A small image classifier, trained from scratch.
Training: adamw at rate 0.00073, 19400 steps, batches of 128.
Data: trained on flat shapes of many kinds, plain or patterned, on busy backdrops, 48750 training examples, 50.9 epochs.
Rows from block 9, named by matrix and row number. Rows with one number belong to one neuron. Each number is 200 + 30 x the weight over its row's rms, rounded and kept within 0 to 999. All counts start at 0.
# gate: MLP gate (model.blocks.9.mlp.gate.weight, 416x160), inputs 80-159
# fc1: MLP up (model.blocks.9.mlp.fc1.weight, 416x160), inputs 80-159
# fc2: MLP down (model.blocks.9.mlp.fc2.weight, 160x416, transposed), outputs 80-159
gate.230,180,194,178,192,221,196,245,178,187,228,152,228,178,164,208,217,176,227,245,158,259,226,194,234,206,170,243,213,215,215,205,214,154,199,199,234,182,208,178,223,158,155,175,224,250,132,169,200,146,193,178,163,198,231,179,202,170,198,161,240,220,144,234,207,163,215,235,189,148,182,178,218,203,170,244,225,215,209,167,192
gate.231,151,229,219,222,179,214,242,180,171,161,221,206,204,204,184,211,220,248,230,183,177,230,171,147,193,211,222,184,178,239,230,207,198,203,190,239,181,187,183,176,170,223,201,157,184,215,267,206,242,207,193,182,247,206,180,225,229,289,193,191,276,201,237,223,186,243,203,167,195,218,196,205,153,155,202,161,205,212,195,222
gate.232,204,181,168,186,187,181,180,186,193,185,223,199,208,175,133,178,220,268,163,230,199,202,196,207,150,187,215,222,272,194,225,255,219,197,219,158,137,216,126,174,223,155,137,241,157,192,217,212,152,212,210,256,169,134,256,212,179,224,189,213,167,198,140,170,228,251,208,175,201,220,176,137,201,145,277,155,206,215,178,207
gate.233,168,197,212,237,243,222,216,163,186,180,230,169,164,171,156,170,207,183,211,197,264,205,157,205,223,197,223,202,207,192,215,158,206,146,169,178,235,152,193,191,226,206,193,168,190,182,227,138,169,217,205,167,230,183,244,206,221,180,186,262,197,200,189,215,213,234,221,215,199,197,191,207,138,249,192,196,229,125,133,214
gate.234,160,182,188,210,221,197,212,243,208,191,180,211,183,154,196,186,243,229,221,195,222,163,252,174,174,216,217,211,224,199,212,215,203,180,200,243,246,143,222,201,199,107,201,216,192,169,210,190,161,235,222,216,235,217,202,190,214,212,229,215,188,201,161,193,178,167,239,186,217,168,178,147,170,197,195,182,197,160,165,238
gate.235,202,223,220,150,194,178,189,192,200,250,186,168,169,114,190,197,217,236,170,204,216,271,239,230,219,153,215,209,189,214,190,186,182,173,223,247,160,234,209,140,192,221,202,220,220,201,198,214,202,196,220,188,180,188,191,143,162,237,246,234,145,229,256,209,214,196,179,219,192,159,219,227,221,235,202,218,228,238,237,153
gate.236,199,183,171,188,203,212,207,206,169,246,209,188,147,185,226,167,217,208,187,229,170,213,201,135,208,169,180,158,220,176,178,214,170,200,203,205,210,230,235,248,183,143,241,196,248,140,264,185,231,192,195,193,234,252,168,229,180,229,197,191,191,237,204,160,209,190,150,234,218,242,173,175,211,222,229,199,201,183,182,159
gate.237,207,209,180,187,159,177,187,199,218,125,221,185,215,203,244,211,220,232,243,217,180,213,192,190,196,208,198,174,176,194,209,203,173,183,222,195,151,201,223,250,185,261,144,141,208,176,171,207,241,186,170,206,168,258,205,244,193,206,261,183,206,201,207,181,199,226,147,194,169,215,148,193,211,240,238,228,254,221,260,196
gate.238,198,211,207,150,153,177,222,196,195,227,203,213,277,231,188,233,234,191,225,236,196,187,188,167,241,210,244,158,219,167,178,223,228,179,217,201,180,216,189,185,239,202,232,189,198,135,219,190,208,228,231,194,150,206,199,149,193,263,181,162,174,221,235,205,224,203,241,237,212,186,216,219,235,252,187,146,161,307,248,166
gate.239,159,236,223,149,262,205,161,204,215,195,178,222,157,148,149,185,262,229,183,239,164,213,202,177,201,251,238,247,134,202,208,236,201,266,193,205,251,220,144,212,287,220,225,199,207,226,178,165,218,209,188,262,219,256,168,248,203,225,180,160,219,192,190,197,216,225,251,161,192,193,209,233,214,160,197,230,250,160,247,211
gate.240,185,172,288,178,140,189,176,206,225,239,247,149,194,230,215,245,204,218,171,212,207,217,216,190,180,159,154,195,227,234,232,174,259,205,162,196,168,230,192,208,165,153,208,201,139,220,186,173,187,186,201,173,153,219,195,186,236,179,167,187,225,193,251,160,218,210,207,192,189,204,230,162,222,214,175,203,240,220,202,209
gate.241,205,213,220,224,174,224,187,234,212,182,182,244,244,180,260,231,214,253,172,168,208,186,154,219,227,187,241,156,194,179,186,225,190,220,267,230,191,174,187,203,243,182,188,236,124,178,174,182,217,221,187,178,224,217,188,238,223,206,214,272,185,201,181,236,191,225,157,243,200,172,157,185,226,209,194,246,169,239,210,221
gate.242,217,204,230,208,152,204,176,143,186,186,203,207,201,222,251,186,244,210,223,206,194,228,188,128,238,209,230,146,253,174,190,194,179,222,205,180,195,226,252,212,234,169,253,219,208,234,225,179,196,183,232,166,198,170,233,252,229,254,218,166,241,166,153,195,161,227,255,166,211,167,159,164,182,189,164,265,198,167,201,216
fc1.230,232,185,194,176,165,132,126,195,147,198,193,169,191,174,212,216,245,159,175,182,194,229,162,191,185,220,211,236,190,190,197,217,134,194,199,141,211,253,242,253,199,210,181,180,257,178,229,159,184,177,195,239,195,156,226,249,202,236,216,213,186,191,232,171,240,148,206,198,242,198,238,240,140,99,210,289,195,233,174,150
fc1.231,189,221,215,161,193,192,183,185,226,200,231,198,222,173,173,158,152,234,228,167,190,140,214,205,167,221,214,217,193,193,193,234,236,151,154,189,252,172,198,234,225,207,201,195,153,226,269,182,164,216,255,219,258,166,202,195,228,207,154,191,204,198,236,227,170,194,172,208,202,185,214,189,234,149,211,193,206,199,241,174
fc1.232,214,197,200,194,206,184,203,199,277,178,223,205,189,179,209,213,222,235,152,186,183,210,158,249,183,174,166,263,161,195,168,179,114,203,183,160,206,245,212,199,200,220,246,246,208,185,185,197,205,161,209,180,160,167,184,208,177,185,222,205,231,231,215,216,151,185,189,170,206,168,221,275,222,197,142,193,223,188,204,221
fc1.233,193,190,171,205,225,205,218,206,150,258,175,168,133,176,218,172,243,234,221,221,229,177,241,177,189,150,190,232,188,157,199,228,204,192,168,267,238,248,241,223,197,189,182,160,203,224,222,215,152,152,190,210,178,196,144,256,262,192,231,237,236,176,230,152,228,213,202,281,196,175,165,189,235,199,201,188,202,191,181,210
fc1.234,258,175,173,228,227,246,167,211,201,209,203,181,221,196,218,227,223,142,205,195,207,216,221,148,152,182,159,256,188,110,176,174,213,199,195,164,204,209,187,239,207,214,190,201,227,179,219,189,252,221,195,216,192,230,181,179,237,171,162,177,145,215,204,239,172,186,145,190,176,189,235,177,180,241,147,251,190,210,161,199
fc1.235,189,225,226,236,203,140,196,196,160,176,204,226,202,200,227,251,173,226,214,173,241,212,221,191,202,203,210,123,173,210,230,179,256,236,211,218,222,230,214,188,203,146,187,156,230,161,210,157,206,189,157,218,197,210,205,233,218,145,160,252,194,248,202,203,181,184,151,207,207,148,237,220,201,163,246,204,221,216,219,180
fc1.236,154,203,200,268,213,245,200,230,253,232,198,204,185,123,160,193,195,240,221,190,229,172,198,171,199,227,171,237,198,191,204,212,223,202,158,177,219,232,205,168,169,205,199,241,201,183,193,277,175,211,178,182,201,196,180,222,238,231,175,193,194,154,244,187,196,158,210,208,207,164,206,248,175,222,150,184,166,212,187,238
fc1.237,177,207,217,164,170,172,161,216,235,212,194,205,189,206,155,204,193,262,214,194,203,208,152,185,164,178,241,204,203,229,193,280,178,185,204,163,194,198,252,223,214,230,273,171,238,219,168,225,197,178,126,177,203,202,206,215,215,220,208,189,210,163,235,243,246,197,160,216,177,258,231,238,223,193,189,234,165,221,241,207
fc1.238,231,213,231,204,170,237,156,189,185,218,186,203,276,185,226,224,230,244,238,214,226,243,240,248,195,205,160,202,212,215,159,178,161,197,190,184,246,191,176,185,241,193,217,256,226,224,222,123,213,166,219,201,213,170,240,233,210,214,162,212,165,185,152,207,177,228,278,178,194,149,216,148,207,162,156,204,180,176,216,172
fc1.239,223,215,207,217,167,222,188,243,171,169,215,192,189,207,197,199,217,244,165,191,188,203,234,194,202,232,148,199,201,137,187,150,202,154,179,181,217,250,226,196,209,280,225,178,166,239,144,152,178,189,191,159,203,232,206,170,218,194,174,195,269,228,134,263,257,162,211,204,197,207,156,184,230,147,180,216,266,173,222,160
fc1.240,197,176,228,213,186,140,175,199,192,232,252,229,212,217,260,195,217,174,213,203,206,180,163,188,152,175,189,181,183,200,235,182,306,263,173,251,210,200,240,191,166,149,250,179,197,191,214,249,158,220,211,234,268,209,186,172,211,195,221,147,126,177,181,265,184,253,220,227,175,206,128,229,212,206,206,213,220,188,210,128
fc1.241,225,235,175,214,266,189,237,172,155,195,172,180,161,197,166,220,227,200,153,222,237,248,192,171,228,167,212,183,154,204,202,153,268,209,200,219,226,177,194,161,203,228,207,243,196,219,220,242,190,164,138,178,197,234,262,134,253,220,155,210,247,169,124,158,132,224,189,250,202,145,198,182,226,184,201,204,185,187,203,194
fc1.242,189,187,265,236,284,234,179,175,212,261,204,190,179,182,174,209,162,217,211,116,225,192,286,209,181,157,161,176,255,215,194,179,164,204,252,206,229,235,220,218,212,218,216,180,180,203,152,233,131,155,235,206,222,171,260,231,221,218,161,207,186,209,197,242,197,226,226,181,208,226,214,172,156,208,204,208,197,168,184,174
fc2.230,210,212,216,187,222,190,228,188,227,196,137,183,208,197,224,145,209,184,206,232,215,181,205,215,187,180,242,159,247,251,184,231,152,202,204,190,219,166,217,171,159,127,209,234,215,172,198,221,217,150,212,175,213,215,139,200,204,171,196,218,247,177,196,144,203,190,224,214,205,146,219,214,217,134,154,225,159,181,205,207
fc2.231,184,242,215,182,202,277,204,203,226,184,179,202,235,226,192,199,189,195,240,145,202,208,164,211,230,228,219,182,219,194,197,223,257,167,210,239,208,178,213,214,170,159,202,240,194,204,179,230,188,173,257,162,208,183,219,170,221,237,222,196,227,262,228,174,231,204,160,198,192,237,170,225,200,201,171,179,226,174,220,231
fc2.232,190,141,175,230,264,191,173,217,195,161,205,216,224,186,136,179,224,250,180,232,240,119,201,202,192,221,230,168,225,193,191,161,167,164,189,140,262,128,174,212,206,245,204,172,181,157,215,162,184,156,209,211,176,126,181,196,155,156,202,214,177,202,207,174,242,167,174,234,234,247,181,213,216,182,186,187,184,183,211,139
fc2.233,249,185,166,158,188,209,188,191,166,157,203,177,219,194,192,206,236,181,156,224,233,284,235,180,211,225,208,178,175,167,163,208,220,215,237,257,127,233,198,179,209,252,214,146,181,153,271,236,170,208,232,135,231,228,181,177,217,191,175,199,216,180,232,151,175,159,190,213,225,214,198,176,157,196,247,196,217,207,200,190
fc2.234,241,193,176,195,256,183,174,162,169,205,192,189,201,163,202,152,246,151,195,234,230,186,245,171,174,176,186,214,236,173,176,218,183,154,180,202,255,173,242,191,197,257,205,181,199,167,229,176,199,213,220,257,194,205,145,241,186,174,221,161,127,204,229,177,182,171,224,220,182,208,207,158,255,150,165,211,186,186,198,196
fc2.235,191,219,210,226,241,155,156,202,176,207,195,245,190,222,233,223,223,240,208,162,219,162,190,178,247,204,203,183,188,183,185,170,132,234,144,204,204,195,199,256,178,175,191,196,210,178,230,277,222,209,213,205,198,242,180,223,156,130,156,207,203,188,188,229,195,252,147,226,217,176,236,227,208,169,152,179,231,209,186,165
fc2.236,145,252,189,213,202,183,183,234,175,182,212,159,198,151,174,169,244,218,241,176,206,190,175,227,206,209,160,262,227,210,228,202,247,201,194,189,211,178,226,252,202,192,231,173,176,145,237,205,174,214,184,189,252,230,190,208,175,215,197,186,209,231,185,161,162,246,140,161,258,185,187,162,209,217,232,207,178,207,244,212
fc2.237,157,137,199,216,212,218,216,214,228,174,217,183,172,231,183,187,218,163,206,192,258,230,214,224,153,208,231,232,189,178,189,242,191,168,213,203,186,202,229,197,174,207,168,191,198,154,215,179,176,218,234,255,202,152,169,280,212,191,170,150,203,212,222,147,257,183,225,145,195,230,202,162,224,188,195,220,162,188,188,182
fc2.238,244,225,197,199,218,211,166,145,201,145,143,172,124,118,177,199,239,233,217,206,184,178,189,169,162,199,153,232,195,207,169,142,188,248,169,184,193,185,159,251,200,167,224,258,193,193,181,175,239,195,213,291,203,192,237,202,154,236,173,216,221,194,181,181,199,222,161,223,197,206,194,164,243,174,234,193,231,218,270,205
fc2.239,212,230,182,230,214,229,167,223,166,201,231,225,195,196,161,215,208,191,174,194,221,217,164,234,211,192,216,156,170,166,209,187,199,163,217,239,179,182,234,201,273,259,230,179,162,214,241,147,190,190,201,151,196,237,222,214,160,195,180,158,255,192,173,204,191,164,151,251,215,217,200,150,150,164,141,197,198,187,200,206
fc2.240,198,193,245,182,141,160,182,202,189,225,233,163,233,197,171,167,199,204,240,210,185,240,224,192,221,204,185,251,188,177,176,202,205,184,169,146,193,161,235,224,145,226,186,214,242,246,162,234,223,155,217,169,246,162,255,155,223,216,171,212,226,205,245,198,228,209,221,184,251,211,223,161,258,234,219,239,176,184,198,180
fc2.241,196,219,174,189,233,166,190,203,226,247,272,218,192,221,203,192,212,284,274,261,219,234,240,226,178,185,166,203,151,205,233,200,232,217,192,226,196,222,223,132,183,186,180,232,228,211,210,191,211,211,160,181,194,200,234,248,156,218,191,209,232,179,189,164,178,223,147,206,156,152,241,197,242,169,161,261,218,147,179,232
fc2.242,175,216,182,245,209,285,211,231,184,195,201,175,208,183,240,201,157,185,146,201,219,195,188,158,197,217,192,166,222,198,224,195,191,216,199,158,156,233,202,173,211,219,179,246,195,238,169,179,170,210,183,159,206,151,247,178,185,255,248,139,167,189,216,207,208,222,201,202,210,262,155,162,197,163,227,171,217,202,207,221